A small spectrogram FSQ autoencoder, trained from scratch.
Model: 5.25M parameters, encoder arch caformer, encoder widths [96, 192], decoder norm batchnorm, decoder activation leaky_relu, decoder widths [48, 48, 96, 192].
Training: adamw at rate 0.0024, 7500 steps, batches of 128.
Data: 78125 training examples, 12.3 epochs.
Rows from block 7 of the encoder of a small spectrogram FSQ autoencoder, named by matrix and row number. Rows with one number belong to one neuron. Each number is 500 + 50 x the weight over its row's rms, rounded and kept within 0 to 999. All counts start at 0. Numbers have three digits each. After the name is the row's rms in percent of the matrix's.
After each neuron's rows are labels from the 100 clips, of 14976, where the neuron reaches its highest value: "top examples" is what is common among them. Only what is clearly more common there than usual is listed. The data: simulated modem signals in the audio band.
# fc1: MLP up (encoder.blocks.7.mlp.fc1.weight, 768x192), inputs 0-95
# fc2: MLP down (encoder.blocks.7.mlp.fc2.weight, 192x768, transposed), outputs 0-95

fc1.728 069:455521595512490513533382516487517483524483445531466471507465480469550482572465390446468518535472563442515528455460505493575454460558432593628534414542569548485422509493612495475531515522427545461523468491512478553468457507548531581471533536544502554412511508499522533508501510463540498476
fc2.728 060:558442552454467450424532448514469552474541536516477584575489461526530413549497488596478453558442385539601460511504486522553505537544539545588491543479543458483566529439534484541473531507502489560490453509443470568501497587437501539558568606527437508455464544396506513474444503569499502555
top examples: on-off keying

fc1.612 071:464474363461400491492552533447536496382382535495443451442570411577463479493532545535489481517471507499519517623608526418508521612515582496519562585504570466511558493453487497544615468498532535453617438537514485537489475518561484528483546504511487538477529488496446521530481526479563517513
fc2.612 058:509528547573554414509509530499554499520473508520506464366527516479474526405602436493537536542517501562527462503513522574478537505502501490397490467503374491482525494484479401486467642504467576487473622465557543571570408446501569429531583493565445547447468461470432548567515548457424461491
top examples: frequency hopping

fc1.569 067:543424446426564504523465534472483568457422494473560533557489448451498465512527587459635482559543557401535578466522512478503424510525472396563438602501480514503522544457510439456528391472527439593549399458500478504527536511495482527476494510563500551523497519464444450525510518481433481548
fc2.569 056:494511462558458402519518448531512496543493538438425487521472583448486474477498441410474368517481518453474500485526560521545414520423505487574461459554508486416526486542390473441477508476466504508560570503521500387633492500486396390462501525466481478599538469534535456459490570419587527431
top examples: carrier: 1.5 to 2.5 kHz

fc1.700 136:517520474480431471500589513460539503514370438494510505498563481583461427550418513472438467581522570526496508541382421462558488423561514477507482487481473439508583554527442542589553498554486505509571425526538481467553450538521525416508509491484459475482578473500530397470597518564561532502
fc2.700 127:511518529519481476524478491437516565583490485482504526519516516481461490554451539450468503490540516475455503533475561507473488458490455518480505491487458578465478477509469455617507536582497463490395551467553482458579442527520451292384505519436501385604558502484470494514529445470557480563
top examples: carrier: 3.5 to 4.5 kHz; strong noise

fc1.58 065:480413394529535428460490545433631515553575550539478423506430499490518476550420578552428440415485424541578554481494505613522541403446503498556606504586460459475604490469448432435435491503465546548454523474540540513542421517574543465428450524490497522477511536492472548469549560472595529538
fc2.58 052:497498556457502509507473454486493500491519449466547563394531507623475471516593443480527532470517508462663572449451514490497494540442473540491439527513511502592601598620451471558486579565531581510498510503524464494481482413491475479486432449540483495489478568534502560473568501461448413548
top examples: FM speech; AM speech

fc1.273 120:551530537551484585539535512556424496460523514467524526491557436498533493559406470510456602554470449510544601431432449501521512524488502455570460564426425426551510438496590513471493533513490452472479430415518408506548554464506486491443447535482528492455470475474420497562487478508369435507
fc2.273 182:522502459475576507492497559479500474587557483511453516467481506453516500501528527514521517456555503448434478532523517438494509448509458460490506504522507561450437469472410515516441546499542567454460547463459511465526500594500555424500586542490510503581560542522456580479482507428532494538
top examples: frequency hopping

fc1.726 152:500479497464422492542523506530546543486352499512577553497490507602471433496461478476463432514514553554477523581399468514537473436618540414470477456521502440507586589593556475537517462449442477496549424575556488467555468528493561446530449446490512474531537503508565434505557509581549519436
fc2.726 181:492460537488565470484467535474475483559540478496444564435413524430552548448460530490517533397551446454445519445579547462466537436409413427468570486533461585454436429433466550510473573459533590428417564447470537442524440535563553466415543541496533460546501551489444551530497438450507442541
top examples: strong noise; carrier: 3.5 to 4.5 kHz

fc1.95 095:484538510577436563532566543485451479520365449491490545450582475549446436494467490483472513603533524494533532539468459477564460427625582537480421551481476477499575533517503473531520491452492444547475455538658514453562471451580502417502440532496493487504544464561501446561549507540530496474
fc2.95 078:501497534495460496419559418595525484430513600508575598524413510541526587423447471500499537479409516472513429453534561541509507593435438529568492467490625442526460499576529449441442460488500447456501505512458557492518515383502477578525504501481472602481462558446559453510501460387491480501
top examples: burst

fc1.754 324:535467460478459484457529564457528427545438496513422473452522524563411429477521417487495446518617553543451490554463395514515442385607538494470518461516486497485530550542477459571477457566471541511579476528598498508523371582466571466527480471537575449555581516527527454478590503564549516468
fc2.754 345:490448417424505456454484522444547519520469476575449432500489573523448450409577499436534462472536553521464431523525501527453464419527466506423536435557475557471497537514466472606446487562442527518537519500611546494459470564427591494518501439518533443569573544576533488417540488503587535471
top examples: carrier: 3.5 to 4.5 kHz; strong noise

fc1.617 112:504585470494491495468546564452574485577438519516485535512546476578401473476527412496511357505554624503417496627462466564474413462591564446465484484540452459487551610524495490483451424532391569528519470544507470551485449593475579451567504472484523469533550487495548496516526496541567494444
fc2.617 093:511520495486443457513564463472449470425372513477528538670503436529543505489527494470452518549508517466549460523389437513519557475590495480559458522471516504500568471501548427507502494468560497451620438479498514488514508555502514536559288527460502515439477470505465483502458482552436512503
top examples: carrier: 3.5 to 4.5 kHz; strong noise

fc1.580 063:471584495483511478529501532439556543413532496571501527546479484487466527526483423561514490506487575546617512485561534601598424525495484476551511491377524478531515584587516427548465558443513469525560536496513558565472521583520491545548531471497459529492466526525473607475466455555451446523
fc2.580 067:527490534444488453435574515600448482529475494492483499527402472472540577525449506568420557559527446473481532529480462538550545539519494480571445506536421439502550502450467468485594594493524479514500505436386520541524418490508572492531342505473524622472459534528542421453544476538488480486
top examples: carrier: 1.5 to 2.5 kHz; FM speech

fc1.366 062:518503453401459458450462507502393496509448548518437536491487424383491465536499464448570470429483506454535458543510502423423461445477542545502473506543445593435438566478516597447422535497528539489555501458547565528532407524429441477567483486576428423584503500506509452392490499543552627472
fc2.366 056:470611471544492460516513550475476492354509524546523412486459434449427487543622526553403440487454529476438530530434552523506484524477496507541526588487439534466456532455438427440433513515505477558536497534484473535550461583518499454471421561664540519521483481518498431603483463565505469483
top examples: burst

fc1.497 062:444529514528542462434471481492390521471501496501552542550510515508515481529411579533573604462581522549493486528605523472493381515522493451528511486506546565476465592405419368513505559588480520494541498423481507520518428548458528488503555549489524564533498428553588516484524498472460486483
fc2.497 057:479410486480454560572513520504470488487455447470433558398609469511463468448485549497523577570520443408466450491495423536425495514560536497515524521538463553455496491469488454494488553424423555487415558421438524536501507451402586585568579482491361473509463492373459554465502490558535511491
top examples: FM speech

fc1.693 066:542515485530564448487480421522559479486561420507567481525491449604450445401502513486511544481546568620454484515517533556533490530644462553525514448510404503497416484483473474566423550566464477536463473459403497450357452473559578536553463568536534510583515544575451491447514597453434454482
fc2.693 056:514536560558551536538408460482611555520462516562486506468573450568573540409551478505519587427424545451478568483445439546515501581525518550531485578470457470392525444526518492540513430531458429537451474464513528541490435492528428531468456523575577535488468509541534467459486507570471541477
top examples: carrier: 1.5 to 2.5 kHz; 800 baud

fc1.188 153:463504527488437553521575536473502512517392470492493511468576465584484434539504494433469456658527554532490503563436445512499509455576524484502450547515467473541592524525543475631474477488483448489513411519553450452610403534486486421549425508473503482473504477505567429477543490581517493467
fc2.188 132:507472517504564479493480508447463478581483462471461509458470454478550486549413526445499539450539471474441554463465549439503503463457448481540515514501459552419451448493434494566489540514552570416451543446509492457570446537571548361407532526472518464584589500500486542527523463460539425586
top examples: strong noise; carrier: 3.5 to 4.5 kHz; 800 baud

fc1.639 149:509528528544426565524586506552481556432511607493550501512552434535490507514445487465492498546444498497557521475472449451566483568497471428553441535481452435537515491498580518507531482455490385469514441496503447531508585427541457536519457533495454525487451433448481458553547584485477506492
fc2.639 201:503427477474522468486428524444516530565569462532463524496456553459530519487479589428510496431568495461420477489511542457491512421465451483457561436540482554415445446464445525572440554515515556452446547453541517448514452581562556442466535524475527454575600566523445545522524455426556472543
top examples: frequency hopping

fc1.663 063:520520525474528468567489584489479583490407542372508588447508476481461408355497472504489520508547520462515418464527461508545577548461457487481399542559428573541461552506520553535554489629538415474451601482509471473418465520607437595493420545562511477558479444504483576454494432526478420509
fc2.663 056:504449540512491536406570506517444485541520453526446534583383548425591592471444415513487530524571497485422519544486466533513543491450602568427407475432454491428394476451505499491552573506438486389505432519510431530593463487490558559484565486482614544504468531429453490550460526495529431480
top examples: carrier: 1.5 to 2.5 kHz; frequency hopping

fc1.180 059:520486519630518482554572483409433453407534466455377545503454520521546427531493495422463525546533478562486485433542562488446509495490509458524559427364535456507471558544534507567427505561532433490604528526504533492438549532542499501492503478528418585511588521433543533431487530479513470563
fc2.180 055:508632494598544495494465501486519514487562509576478528517499437464560430510541428445505577433547488527452484608545495519521527496536507433459482543479534466434539601521419506439458464403547513469426528538464438515510475484447494434426563467574403463479486492422444454504521391523459454567
top examples: burst

fc1.312 058:468504485510534442568501452488504469499508476536566538488529549522540464450569477487504520497473446520594551459636409540534422477578482521507503383458579542438540587569558533570442455572496431543417520517467488420503481478441498546396455550444393545498505444493417576469516506482406393532
fc2.312 052:483527416504463479578478548512468587462435616392521520447520477618483514497521456504526448487578518551441525493408591439508509526452591462472626571413446540526541492563519462468468456466470447449492484574482507543478468529563528547468561468585472567524455595475459445629470552461503494515
top examples: FM speech

fc1.395 067:524531605529528384494427421494486460550515458452486491530434522595501527428467443453434552448575511465515462499590472493571499483439482487501563434521543469504486466480457506537560548491547488511583505534516465481562621607505455523489336464457443419528590529480555546524473425483484557559
fc2.395 057:565530492443364576562450564428500493538552505521501521479507439497434553533505458544549575554514439448586488468588497478514465472545454447535506470505565417499432523485429476521459432511498468436403510529534507428388478521529552478540599558488513484542528489454516549476430498500528497463
top examples: burst

fc1.598 066:488605536481500488477571528563533498448453530559501425424494472421434574591543516464451566373507504558530586562527475349530478482548474489477546538426532559497466566553441474505503455542483455556551558450512444368536549601561483528552488500495483542497501471523506523471498533466490538601
fc2.598 068:497542443535577479514428537420458447507535449581442529500508518406443548555493497497536474484646558488421483510517472479458557527499533453459544442501474452452571448478509445482489562518514607539428593474541529446447503524610532509448583536605496536471541536508422561583498461502500489518
top examples: FM speech

fc1.608 085:461458515403474513476496488517603416586457535530476438457424532580478504454559514583562381529521587560384443519551499553496503493557460486451587395547498477469456501561518508485483458487450509507511434519581452547601429504425487490535512445529562535499494458481526431521517447553551466442
fc2.608 078:391504520500466500514528447522524522401451528484551471541515469653480476403527533455529519534385518518533509445448549575594484530517466541488528462482493613558535586557548426553442468533443420606567450529580478530518554474532478501555511516505476472464523448551550411524473534586508524465
top examples: carrier: 3.5 to 4.5 kHz; strong noise

fc1.668 062:487414545579588365429451528513466564510542440532514507516529489561464509504447538520456533474565450458562426465490595445494452470595422481523521438564527537506511510543452521568566534475523505430484520567495549461556539582448549464439437536488541412567483518619520498487372546457496576459
fc2.668 077:489501539458462496464583462568484572409450455480505441545555561493508489532467522508473393482462522548419529557461451583508438468562533456560442461537442498515532518537568531440496483533505452573657442470457499419421498496504451549494492386468450466437510449583593470509533516535513509548
top examples: 800 baud; frequency hopping; OFDM

fc1.186 080:475459518466531451528490557416470510492443579501570354534525560474477335434547454461444517434451502489434500494500496567558542453483350533511547449518527505523466499479440489432496453591464508619552498461480490479474558535426478488497547557431464406618501526517560509442508562430548400532
fc2.186 117:493470477486468519545527540527541512566503465538480467463491523490550427467534562451495518462512534513413440615486562504493418495525523451495555480520488556486497494510382437587539526519411459445421570477529543399528503549484435394513500468366524413538577534546488619489477530458570503465
top examples: strong noise

fc1.605 123:481532442454457514580531473436496529487374528513491474519561528574429455513482544467504450546544501512489504554411381510551494438597493494481487489463571548554583584553519473535511482547450462548534411595614531520509467570510525420506420471506493432519554488531534398502530483597526505468
fc2.605 103:531484507520515484532470472427471512546522431492522528518458472415558523520488538515499534502553466454472549462489532410503492402418515497563541496506462608482474436459429498563478585521502592423441493423517491408517480550581581334405530546462535488552491509459437526561476410493543459625
top examples: strong noise; carrier: 3.5 to 4.5 kHz; 800 baud

fc1.261 169:502516477535459507511547484443505533487419460448510471502601447587450449560458500448476511593540570495504558512362433493532478385614537490485449526489427530588585543535525483620528442545528503535534460561609421456578433519542526467506466485466521444555545487478537435492610498586511477490
fc2.261 151:514484502486383547530598499540500549407474512465530505528506470597509466586445556447482475558439564509535557526412465537551434489563517511574419515493495470572556522571523456564520479572428458515484422513563450483554506419510409437483412533439466458448537478502588429531559502550494530486
top examples: burst

fc1.540 076:458490595497525442519514481422524547521516450450540496465412516501459465544461531450521483522554494502486528543446478517454539485534529512497547501488479549490455525524474548474553464525509511501572418582609459408661481491563465399428575479535508447601515536503483531456612434541454459498
fc2.540 072:445515456478546499425492519510471476538571497513534534518508632489484549480462436539465545409517489435513416489543502483537595473532461489446541494541510373382406474517500443415409581522602442430498612527475506529520507502604586576478612426496497502463445600487499554415519459485467554466
top examples: on-off keying